config.toml
beta1 = 0.95
max_steps = 8700
epochs = 5.7
Rows from block 7 of the encoder of a small masked image model, named by matrix and row number. Rows with one number within an expert belong to one neuron, the router's apart. Each number is 128 + 32 x the weight over its row's rms, rounded and kept within 0 to 255. All counts start at 0. Numbers have three digits each.
Before each expert's rows are labels from the 100 images, of 14976, where the router gives the expert most weight on average: "responds to" is what is common among them. Only what is clearly more common there than usual is listed. The data: flat shapes of many kinds, plain or patterned, on busy backdrops.
# router: router (encoder.blocks.7.mlp.router.weight, 8x384, trained with AdamW), inputs 0-127
# up: expert up (encoder.blocks.7.mlp.up, 8x384x384), inputs 0-127
# down: expert down (encoder.blocks.7.mlp.down, 8x384x384, transposed), outputs 0-127

# expert 0
responds to: green shape; its colour: green
router.0:124088114155149093110221155136129140161096129068116156097127100148114036095125144131064150122158143135122061102141115057162135169152171060167137108114078169127154149069086145129138120114158099157082114111151147125090055147128116144086144102098164074134110122136099108140101098152157110145111142111148168173167128127145152168117161143092145119121080136149189189159125175146156126095142
up.24:128128087187128128128128128179128090166109077078084180009192128128153152128128128176086195128169128128128107128128128128128128068078128128183175128128177128128202083181128128089128128147144103128128128155128176083074094128128090128128113183128128200128128089060094128160153160214044128128091068128082085128128074128128160128128128128153128150201128128128128128128128095128100128128128
down.24:128097209099167064067080128098067128128128128128128170183099128103128155159104128104128151128128128151128128128081174128086198128128173061113128128128128067103128128128145096109128157160061128128128084128128128183128151105105128091148148128128089091128128128077128128128101183128195053128128128128128148166128169128174128128153074128085128099128128128109128128128128128087111069150128
up.25:128128165220196128128099128128128049213128128097128160159128128166128128128035128128128128128128128128128065128023128072128128128060128157168161128057128128128196128044128128085128190128170128128104128200128178128128128128128128128128128128085149128128128224105128128128095128128000128219128208102128128128128128128128128128128128128128128066128006128128128089128149128128128092128128
down.25:160128128079102095128128128162128027128128128128128128128128128128128128128128128224169128066128128128105128128038128128128128128197128128128128128227089128181088128128166128168192128169128197128128099128128157128128128080128128104128193128128128128128128092128128128101128128170128128064128200128077193128128128128128128100128128181050128128128128128128128246206128128128198219128163
up.26:081128128128128128128128128128128128193097128128128084128191128128128147128128041128161128097170084097168128128128128116128162234164090128150149128160128128128048167066128128128000128128128074174128128128128128128128128164149169166085128128128128102128162179166128174128016082094128128165128150090159061128128147128128128175075128108128174153082145128145031128128128128148128099128095
down.26:128128082075189128071128128128128128128128128128183150157080111128090086095067211128128128089154128089128128128128113128114056067169128128128093128128128091067180128128128128128128146128153128189128169128104128086128070165073184163189128128150128128081128128128128128098128128156046128092178173128104128128128128059193097128199128128128128128082149157128128128128079128158156018128196
up.27:128059128128065128161128128128128128196128128128128130128128128171128128022204098089128178128128128128128128128128128128128128128128128128128128128128089128128128128128128128128128128091128128128056155128034128128128128128219049128128128128092128073128128128128128164128128128128128128154158128128128128128128128190056147061128128128128128128128039128128036059093128168202128095128128
down.27:057128106128182128128128209128172128128128128128128128128128128128107128128128128153176155156128128128128118128128106128128068128128039128128128094128128128128128128048128128128128128128128128171128128128128128128194128128128128128128188128085128128128128128128165128128128128128128128128128171086059128128128128128128128128128150101128186146128128128103128212128128128128128217128082
up.28:128128128217190128128128128210128128128128128128050128128128128128128159128128128156062067128180063179128128030128159172128128128216179059128128068128128188128128052084128128128128128128185188128085170091084168128128128128128128128128128128128092128128085046128128033128128128128084128128128128049128128128128128070128128128128128128128046128128049128128128128128128233128128056128128
down.28:128128128187096128128128128128128128128186128128128051128128128050165128151178060081128128128128128198069196128128128092128128128128054128203128051065128128128128128128128128128172128184128128187191128128128128128128128185128128128128076128087128128051103128128128128172128087128008128128128128188128128128128128167128128096128128128128128128128128128128128128128128128128063163176128

# expert 6
responds to: count: one
router.6:159081133145123095074179179101141109114151111092125159160130090164131077143077116111131140110092122053100146124142117140086120141145130173191128158127101100146165097120078105098106101118146187154072146116155181094181170142124115192131180104110196124144134102136095072171124115163186116075149145104080126184172156106176129101103136104144155099102090137131116151111148168104071087100129
up.0:128206128169128163128128128128128128128179174128128128128128172128176171086128128128128128128128128172128128128128128128128128128128128128128128128128128128179128128128128128084187128085128128128128128128128197128128128080128128128128128128215092128128128128128202128128128128128128128128128128128128087215128211160128128017128084182056128128128184128128128128128128036080128128128128
down.0:163128128128128128128128163128067128128128066218128128128128128128128088128128128128128128128128128128064194087128180168128239093128071128128128128128128128128128128128128128128128128128128128128083128066128128128128066128128128128128128183128128128171128086128060128188128128071128128128128128128128128183128128255180128128128055195128128128128128082128166128128128128160128128128128
up.1:128128128180171128128128128112128128164083128128169128128128071128128128128030059128128128128128128071128128165068128101186128128128128128101128128128128033128128128128195128128128128075128128172128128128128071177070068183128100128128128128128128128128162098128128128128128128128128128128107128169128128128128128128128128128171079154128128128170128060188087128094128128128128128091181
down.1:128128128097213128128128128173128128083128128128128128039128225128094050128179085128068128128128128128128128128128128128128128128178128128128128128195128128191251063128128128128128128128086128204093128192089128128067128128185128128176128128128128192128098128128128128163128092128128202050086128128106196036128181022173128133062151079038128099128150128128178128128078128128128128128048
up.2:066128128128078000202156128128128128128128128128128128128128128128105128128128075206128128128128128128128128128108070062128128128128128128175128167128128155098128080128078072128128203082152128214128128128128128128128128175128128128128128128071128128085128099128128128128128151128128128128106145186110070128108128076128087128128192128128150143128169128128072128049128089128158128128177
down.2:128128128164206192128128128173128128155200199128128087081040092162128128128191128085128060128128128176128086128128128128128031128180128128089128128128128128128128128128128128086128080162128128128168128128128231128128128128128128128128075040203082185128104128128128128128128128128128128086174181184128128128179128174128185095128052092178193085128128099081192078179128128049128128128101
up.3:128128128128128172128128128158128158128069086128128128128128128128128198128128128128128128128153031128094199175128128128128128128128128128128056063128167177128128128128081186128213128190080128128076077128128128128128128128128128187073060128185128128128085163128128128128186128128181128128128128128079176088128128128173128128128128128128128128128128128128128128128089128128128128080075
down.3:128128128128128105128128128084128128057128128089128095094128128087128128128128128191194128128225128128164128101128128128128128128099128128221128181128069128128128128217170128128095128128128128128128128080128128128177128177128128128128163128128061128128128128128158180169177128128128050184128128128128093072128128128128128128128128128128128128171193128128046128128070051128168128171128
up.4:128128128088162128065128174128128128128196170128128184128082128128080161054128155167128128128128128128128128169128073144144128128109229128128128128128128128077096128011128165128174165128128128154148128072128074128196128159128128128038128090128128128128095147128128086128128128128128185128128128128128128128087128128128128128128128128128128128053028128128196071128128128146128128068128
down.4:128128208177128068128128158105128128128046128128128074128177128128164128167128128128128128082128128128128233128128212082128128128128068128128128128128128128128128128128163086128089083084128106128128128192128128161054128128128128111209128170176128128070128123128128128128128128128128128039113128128128082128128128108128212128128128128097128172128128128128128128128128192064128128181078

# expert 3
responds to: yellow shape; its colour: yellow
router.3:184105153200166136116157123139125074133133138090097072164106112148119091120073179075117103124116125115135084114110140131168083173165158115160161125144128136116119133064135167120154086081136102130060120082105161170158080141116115110174101121103147097158124129111058085141114127104164109158151154161115158182148154117159136124131188102098142146088094183163151167117085120130154137102085
up.24:128128128128200175128128206180128128128128128128128128128128128128128128128081128128128062128169179178128078128184128128128128128128128128128128128128128128128128241128128128128128128128178069128128210091068128128030128128128128036128047128128128194128083128128128045128128128128080076128128128080128128173182188128128128180128128128128128128128128128037128128128208128128128128081128
down.24:128128128128128197128128128128177128128128128128128226050128128181081066128193128128010128128128128191128128128128128128128128128128128068128128071128063128128128128128128128128071128128128128128053221128128128128128128128128128128128128128128128128128059198204128128128128174066128128128128128128128128128128128128128128128128128128185128128128128128128128128128128006128128128128128
up.25:128128068068128128128128128078128183128128128037197128023128046128128000128128128128207128128128128128128183128172128079128068128128128078128128128165071128128128128128128128128128062128128128128128128128128185128073128128128128128177128128191128128128128128021128128128128128128128128128128128167180128128076173128128128128128128128179173128128208128128015128128189128128128059172128
down.25:128128128128128128128128128128128169128196128128128128128128128128128128128175128128128128216128197180128128128128128128128128128094128128039128128054128128070128128235128128128128128128128128198211128128128082128128128128177128128128196128195128253128064128128128128042187128128128128128071128191128128096179128128128201128128128128128200128093128128128128128128128128128128065180128
up.26:128128128128128128083128128171128074073128165095184199128128128128174070128184085172128128128128128128067185128196176128128128128199128128062128128189128128128191128128063050128192163128128128128128128128128081128128128128128128128128077177128128213128082070128128128210073128128056169128080128181128128128098128226128220128128128128128128128128128128047128175200128128070080128128128
down.26:128179128092128128054128128128128128128128128186043047087128128128077175128128128078086128128128128128171128128066086128083099128128128128054128128065128128128128128128069171172128128128128128175174128177128128173128128165128160064128128082128128128128128128178128128128203128093062186128155202128128128128128128079128040092128209128128077128063164128128090090087128128128186128128128
up.27:128128128128128128128128128128052039128156128161128128192128128077128148128158128128128128187090128223128181128128128196095087128085128128128128088160086094128083039113128193128163128097170128128128128128128128108128128070128128128110092178171188128128100044128128128128128189212128093128128083162128128128128128095128128036128032161128079128128128081128128128105128128128128128167128
down.27:128128128128128128128128188128128163128163128128128128128101128102074128207128077128144159066150152081108128128199128128108128128128128128191128184128128178128079128128108102128080128128128128058128065128128128063128128082059128128128128155128128128089069128128128128128128128128128128128128152059128128128128128100128075128181194128128106128146128048128128128082149128163167128062128
up.28:128184088174128128070128128128128128181207128128128128128128128128128073128128128128128055128128128224128186128087128071183128128016128128128128128128128128171128082128128180176128128041202128128128128128240128128128128128180128128128128128128128128078076128220179128128087128128128128128128128128128087128164128187128166128128128128128128084128128128031128128128128128128128128170128
down.28:086128178128128128128128128128085128128075077128128128128128128128128128128066128180074128128128128128128128128178128186128128128128128128128128128128206128128128128128128128206169128128128128128128128128128196128128083128128128180128128017171128128181128128128128128128128128128128128128065128165128128128064204128128128128128128128128128128128221128128128128128227128128197128070128

# expert 4
responds to: pink shape; its colour: white
router.4:165161134207138124118132160150156087124112118099116159118093092178098074114113117123131140140128047184122120152135104157178138114180147098153141180108121165146162118044131119137195158079130071150090154066164112146150116157126130172119146102098161108094124100122097132104126096168133106108178193138084115142143149114147182086108184127106100112174117145156195122094165159141109141107152
up.24:128128128128169128128067128128179128128198128128128128128183073085128199128128128128128128128128192184128128128128128128128128128128190128128044128128128210128128128053203058128128128128128128128128128128128081128128128128081128128128128128059128128128128192128074128128128128128088208187128128062128128128087128128128128128128175128128090128038128191128128055128128128128128128128128
down.24:128128230128128182128128070128128195128128128128128128128128201128128128128128128128128128128128128128128128128128128128128063171128128128128128172128074128128128085128189128128128128189128128194128128128128128128128128066128128128128128128128128128173198128128087169071128128128128128128128176128128172128070128128128128128181204128087128196199128128128128128128128128168128128128062
up.25:128128128128128076128091128128128045128092128128083068128128090087128128128128128128094083176128075128128169128128128128155128128128221128095128066128128178102152128159128128128128128171128128128128128086082128045128128170128128073128189128058128181128086161128081084220105128128073128128128128128128128128210128128163128059128128128128128128128128100128128058128128128104128161067128
down.25:188128066128128128094128166166083239128098067128128170148128128128128128128149128128128128128128195128128128128128128128128128099128128128066128128157128128177128128128128128082128102185128089128101128179063128191128128175063128128217128128128128128128198033062128128128128128128128128128128128128128088128165128128174157191178079128128164128128161128146223128128155128128128075128163
up.26:033128128128197128218105128128128128128128128128072145128128128128085157128128151128071161128154179048128083044128128128128128057128197041178162128163128128128128128160105128128128128066128094163128114128128128092145128128042128128128014128128078069128128128096128128128167128169128192128128128128055128193128128085068128076128128088128155194128195128128128128170128128128153128128128
down.26:171128128128128128128128201128128205128128128128128128209128199155128077128109128086188128128094128067128128128076128128128128128107128209037128128128128128047128086147128128128128128173128128186128128101128128128128128128128178128128170128128128128128128128128128128173128099128128128128087250071074128128128101128186128083128128128128090128128128099128128101128128128187128128153090
up.27:128093218080128172128128128128128170128128128169128128128128128174128067128128128128084072128182128128196186128128094128039184128128174128128128128128128080128128188128128128196128128128029128128128128064072128128083178159128128173156128196128179166078128089084194199163128077171007128128128128128065128128128128128128128128128128128089156072128128128128128128128073184174128182164128
down.27:171128082128128128128071128128071128128128128077128128064128079069128128128128128197128128184128128128128190128128218176128128231128128128196079080128128128128128128128128174128128128128128128128172073128128078128128154128084128128159128128128128128128051172128171128128128174128103195128128128128128128128039154128128128128128128172081128128073128205128128178128128128128214128196128
up.28:128128128128082128178128128128128128079128128128128042128128068128128128128128128128128128128191177128128128128128128178128128128128128128128128128128128128128075181128128128128172128128128128189128128225128128128173128194128128220128195206128128128128171128128128128215054128128128128128070056128128128128128128221128128128128128128128128170128128128128128128128128128128128056128128
down.28:128128128128128188172128128128128160128128128077128128128193171128128128128128128128128128128128128128128128128090128128128128128128128128128091128073128174128047176084128128128038128128188128075128128128128128203128128128128128128128084128128128199128128205128169128128175070055128128128128128128175128128082128128128128128128173128128128199189128128128128128166071255128128128070128